Weights of a small CTC image transcriber.
Model: 7.64M parameters, 32-pixel images, arch wide_resnet, norm batchnorm, activation relu, depths [2, 4, 2], widths [96, 192, 384].
Training: 12200 steps, batches of 192.
Rows from block 4 of a small CTC image transcriber, named by matrix and row number. Rows with one number belong to one channel. Each number is 500 + 40 x the weight over its row's rms, rounded and kept within 0 to 999. All counts start at 0. Numbers have three digits each.
After each channel's rows are labels from the 100 images, of 14976, where the channel reaches its highest value: "peak at" is the part of the image that holds the peak. Only what is clearly more common there than usual is listed. The data: seven-segment displays showing three digits.
# convs0: first 3x3 conv (model.blocks.4.convs.0.weight, 192x192x3x3, each kernel summed), inputs 0-38
# convs1: second 3x3 conv (model.blocks.4.convs.1.weight, 192x192x3x3, transposed, each kernel summed), outputs 0-38

convs0.69:429461468517451465497473513462483445474553497491521523510529484474523520482562525523474505567534496444513517478516531
convs1.69:517530502508441512522475489450506479444470471525525512501452412493524484436503468494504468415476445456504460477476472
peak at: middle right

convs0.151:559480507513485478545465479532479450452533495402492523467511544504462482484447444547493429528501546487527458528504506
convs1.151:560542508546486516453486475481514476469489549531464530443455507548513488525548501448483485429518561528486407508558483
peak at: middle right

convs0.124:436540407463467485491472563486454494447448463525537472533453483497494417449520539456461521453527379475534467446508476
convs1.124:513494498508457500528488492489534490529508503473469439508510574511469527578546473635547507520488483408465553595439389
peak at: middle right

convs0.98:582453540514475554505518433539498443506533465497539436490537471414497509498502473465540493522550490517491515512497522
convs1.98:528545484460474436444566527525538463455459579522449447546551506494522544507522475489524533482497516511511520451438484
peak at: centre

convs0.126:450490558419436519452540489540431535568484461430420492464475487487466525520509479438536496528442490474564503481512527
convs1.126:565469502446534556552486457482545543488429466516475436552524527492483545533468507540576507516482490503488495454538448
peak at: centre; middle right

convs0.134:504444455488485465495527484551486470499464501457491506510527542442399526571518421481535457516437491475456516542468436
convs1.134:585533560484492570507520501554494516448494576516520465547437495442488515472507476567500427444521524478498457558491575
peak at: middle right; centre

convs0.155:511512506543433492550562516495506475503481496501491508446536565503498459534504483501482492514505570506466550530533484
convs1.155:436534522501521471544492471528510467529531525493462481422569481535454513498502464511513444517434452471455412463535563
peak at: centre; bottom centre

convs0.12:492485502431572526471566431651555545449545493485449524477440509447494460496477476485488511463450445583517541479580476
convs1.12:526473538531505533562514485539507501478472581560432534585472486480537506508518505495585460478453568478487533520489459
peak at: centre

convs0.163:494526499526500508512496483485490522532448492549463536513550518540523547385599598477498528448585545544514441491548485
convs1.163:543501461434518452449538509439528485513532577488506499530572435503460504449487529548571440454459469511459527499496473
peak at: middle right

convs0.74:595569445527531538478442501531547497499552519467470477529579530528550523529514540522565526533435521565523431571521535
convs1.74:485484493513503495521520554462452475452543504486579522493469480460389567435470514469533465416506489506445442560533436
peak at: middle right

convs0.111:446540499536504464455475508441468561513510467490449500478501447482568546485425518417490543485518427481517523468477499
convs1.111:518496472444548530453539428459522558510498559523458435495530491619494566460464496526513475513505515533545565485533485
peak at: centre; middle right

convs0.76:504428516486516487510450530516526565472490466450429457519437493465489567546469524540445469520571434563534509578477456
convs1.76:510466536509572429493562559607477502491474491538526524547500544501471494488491553491511439537529503510461531547508520
peak at: bottom centre

convs0.72:537462507489457544484531507496511549526463561589485518452401545472502483509624633497521482440587526448498488514478491
convs1.72:502508515489521471506462425495459511552457472461493460492552507523573481576429416485462425488487474471551522524483576
peak at: middle left

convs0.57:494438469464483570532482485486525543508425501591497522503491548489522408565493481478429429562448552507582571483448475
convs1.57:361466495508515496402430510486461419493491475450459518487477449461506406465503514473449485474499450415443490557525508
peak at: middle left; centre

convs0.22:573526505439512520554559572491543411491488538539558559472522533474498525508503511584520485475578500498430447443549533
convs1.22:517436526425466481393503516455488482502535483483519596470498503448536540457475528504501538473586484436451508502526505
peak at: middle right

convs0.165:480503477448510454466529494459553472477548448553609554471489459462506469494450504497449456515451522522543489491563446
convs1.165:478458423481494512496484514470480484500536434489424489533580509516504434525485531503424515463463493535509496452493531
peak at: centre

convs0.105:481501527429496468540564546475501505591494457434524527513500514537526552501491507539424575473430429497524452459527465
convs1.105:498522513506510502465523532506505448485539483485554518510412521413539463510467504480571523475505532483466424526544486
peak at: top right; top centre

convs0.110:486527536487535501535441566455485498592465533557451510508500548466579525514533580528519470548564416530500537531471465
convs1.110:407462450496525476570503529394473498493489488540455503470520486492474472598479557546507523473536568487509566477483426
peak at: centre; bottom centre

convs0.180:487551459493555498524547527473508484509544496506487570460578472540562475378542462580495476498488496454527446525545520
convs1.180:447479487533402515545500528448411550474519471449512531452502565486539471584572452486551486448495490506456489548552412
peak at: middle right

convs0.184:493491543497484518517498493497548479467507505539472489471473513511533530495414518521540474473536487487474510526532563
convs1.184:481522493478473541460458469547435520442492558514490527512533457502503586483455493440435551473520518485491442456512534
peak at: centre

convs0.54:448515568507539493472575473517546530479501533495445464509464509509496532522509521429595509541437408518371477473520476
convs1.54:497565579466495532473500495475523452505538524536527496450538462468516449574450484479473490480567434483451486437434498
peak at: centre

convs0.152:480477432455467475527578450573565513481492436468504529461538478470474466420455515579482461424491448588541498505488516
convs1.152:478522526481483464501528562574576496491502575457507444546430486483537556567480525446553449485403485469511440484523514
peak at: top centre

convs0.6:475462535464592516507540491521468446425459502573464495478515518488486558452541503509559502518546507502487507519485504
convs1.6:543502450474490439527493517552501448486450453508516553461476500406512503494501517471505566531494512504508612513505572
peak at: middle left

convs0.92:491519518486499472452528540546500465437487553499514524461526510506423468452533538459433514494486527614547448605463495
convs1.92:529502584533471557463540497571489496533503561504472481547462534463479524506537427490534492449501433421460513470567485
peak at: top centre

convs0.42:537459553508463416507514483427481545461507548439488492478425526501441488505381477502448559545477486501488500493467502
convs1.42:516497496513509448536490470507459473546437474535517487566383525428470438524472546500474567522496486440470509461487511
peak at: top centre

convs0.85:501501472525444457477456476521559514412561529451544450453469466480556519416460444489469502518465548510563480460461615
convs1.85:510507432524564585478453521521488508571485526490502487485544454500505573472489451478499490426531530604486508558491473
peak at: top centre; top right

convs0.87:487496480456507493520503483524527543483456507456447457472482472488489499523532548459462512514478419477514572508471514
convs1.87:485508516476478482517464493443471506524439531467512572497496486538492527573453521428494487368519500521514503553559494
peak at: middle right

convs0.116:460473485508447434544470545591477544437445510432465535508521475468452472454473415554493433513500455462600447522510552
convs1.116:441478505539504509513490510555471456517504541531461423506524497468562474538492498561509519477522417458488514549483458
peak at: middle right; centre

convs0.90:441489578448515497486556496600575518521532582510431496472497495502561604540414487462494500445547413573457510486507485
convs1.90:465510493455596493554486475455452453529456487562550479471469498495472422509450588482481436505533518479488496477531446
peak at: centre

convs0.70:538469559495479591511520504473547436510461499557536487487484523426492478559511494506424466490501526429552549506514522
convs1.70:513496480539488496479485470527457472490521440488511548421462470514422437467475464495497540512518471472517450499507469
peak at: centre

convs0.17:438471521508580413550474536553521510484458514441448479447522478524529426543457505488481476466525385528517479467562512
convs1.17:543540494555470427516478598530521473491484519562528468516426483538456543540447518543579512506449465442449521566497398
peak at: centre

convs0.4:533467515519533486514489464502508500502439538549510475478510518561514458452452483479454561476529497459446472518525518
convs1.4:564543485542430514522491527506525487527477536437505580504435525449471418392579490453602477432558472450514468518490486
peak at: middle right

convs0.104:504536512595466473526511471487501584469487484437388505533518480467515488518443555501439518479501469534479469465502505
convs1.104:480506553519516481476512512490502464529479480439471507387480528453462497475473489492571500548505513524512464511503470
peak at: top centre

convs0.177:494482536530523496544472537489498597470482505481468529485475503471465484548464513439494554545440463521498503538459418
convs1.177:499533469532501509432539501489521478472507521525481491471485503478528482506462518540440397535452438507510543439533482
peak at: centre

convs0.172:518518420401514551499436492472524543514494494496446529512484511502521485437466435498423521506548516549449462456461611
convs1.172:458555517512524478476454503497449474519523514487476521498434469461607498503486446544531515501544500491544465539495428
peak at: centre; middle right

convs0.81:475563541522456497458516500498484507455531546409527505485573455455515469488485470474515517488533514430453453539592472
convs1.81:551475482467455511494584511441556535472471494516454490463581495548502563403445481483509525503433492545476463486566571
peak at: centre

convs0.75:449498476509523450457513540425507516496526483478468502458540496552497492482479496648485495499502453550490528497567552
convs1.75:537516487526471501547533589479540474490516447519549454465471503479459409466517454445526511534545523489451473555497524
peak at: centre; middle left

convs0.45:528456490428496544506619453546472459476550475509524535487557492482458489506567480479478456451468442556470547498487521
convs1.45:528478567516444401487626468585532467481506477413460483551528487517545527512516499537451471531482469538482402461456510
peak at: top centre

convs0.119:473496496467467515489482472420457525488452454500520475495542471467532474532495534534455498513493531518493500462516483
convs1.119:490503489498521507443471454481603535531416562429525376522531541507496559465456506482579503508498560514527560512567483
peak at: centre

convs0.115:500547544484481508502459451499443562469512482474451500491494520476502464549542533475491554549480454458485451475561504
convs1.115:536498481511539493524477442493516497457489505518511485564561556506525484480434501491576463508529459538473522482512485
peak at: centre; middle right

convs0.60:560481489510544512487429497420496492510529559533467494516478513524521565526477482511504497518475530470533514528512466
convs1.60:521533524549521506540466488526481551487504530510457496483546521526522596499541474476536555498514495568496518557480467
peak at: centre

convs0.25:441468501527546508540512544427475436527522507482500524490528489493546528538504498491472479543493457479523521504543548
convs1.25:539572582530601546458499435505506468432505466450570501508525426495488546419515536552487494482501513502486494551420487
peak at: centre

convs0.175:510540492468490542496447473537566450533561479499541438420508521503524571505451508519580551453555526539505494494530531
convs1.175:470569507481499451460459513510487498522554528571534481501558457474476555483471411537499536479519445519521526438496442
peak at: centre

convs0.58:433433454476553534462514517557520458508560474500460468461503515508535475484505493478430467478574527517468529446441420
convs1.58:536440554498447503484535547537572502457449526484482551461474472502544551455540487450502467447438462484513516502553553
peak at: centre

convs0.28:554484505558484536467514414526490455445533497469541501493536512480458582408479495535485492472506555519476354572531457
convs1.28:463499444484441532481534431504564509496446537462470562497498448514487448502450450500494559460454524477495516425455518
peak at: middle right

convs0.59:492567512451516459513492477477474482529557516481537441530524462483482480555440438510496504484522520526471500547401458
convs1.59:547499499509535489482473444521495610528478508563578426498544425458428514424534504377484577511547495473537470492473467
peak at: centre

convs0.41:548522562470442443501484478498503424531459456478459523542492459543462457454475481475534529498532497537517478393463542
convs1.41:504530437446524513519513565524474465527514526531479539539527596417501525527446534489510476527503495471513482499552457
peak at: centre

convs0.77:480480491400503494554516493462522593479485537508512536503477527517524443469491574532497517553507514509554456541491515
convs1.77:545394513477512485442483514511491458535583478515431476446580476426466451504528507518493523499499577465441515507493452
peak at: bottom centre

convs0.191:504506470452467463419496530461484510419484589469483494468494487476531524497442483493501562511489563451490497461465509
convs1.191:483424391474485519483532430446476553558550471475423484439551464488491521521580481496472471460498469524466518532569521
peak at: centre

convs0.162:506444518599519492481501519491545609531483503505443551458508557529465472482488568484487504511518479444472531534474517
convs1.162:494470459535483441440489506504470481479522535494530519471505476488440481491475571494506535500514572473594558432521449
peak at: centre; middle left

convs0.55:484444496449542457497491467485539509469480636489522550515553459521475502525479493498437527531487447448437497480487482
convs1.55:597586481481460477475440460543435519509527430483489508462488532488529537560510538441517434363560487528486470502534512
peak at: middle right

convs0.23:445480467502464525484541489491487470444534540444508530478544488462524551545474534526560540511609510509492488520513545
convs1.23:582492498499457447499572479523551528444487419485519507512495479488461489428523504513554461578464541569489514474538453
peak at: centre

convs0.123:548466452473519490486463451433501492510509463467495496547521524512436535475497433486484565483524427508523524532548515
convs1.123:574513514516481496472535530493488537488547527532443462475566458483484553439502483551472513470499495511560552418486508
peak at: centre

convs0.67:483489446551485381472390601528455512430522577448434480496507442541488429446440436431506513528433460474485503554557514
convs1.67:522522500510460446416504486466568518498509510519489486514500528534511520510493495520614530510449440493471468544579467
peak at: centre

convs0.150:524533461507435547461477478551488456463561580498487495529496474495538669488491414536569463469533548503463495464524471
convs1.150:502577474477493484470508516500504473521536442482551505500515525494507579417497458496535466501557487591496513454519543
peak at: centre

convs0.36:440423486508471499443401526498483445549526499479523497514557464490565470552541402499576512549484507490492468471524551
convs1.36:474602467494476476533559517537504460491506541563534511503511515524623546489526489576455437426494476533470490502529535
peak at: centre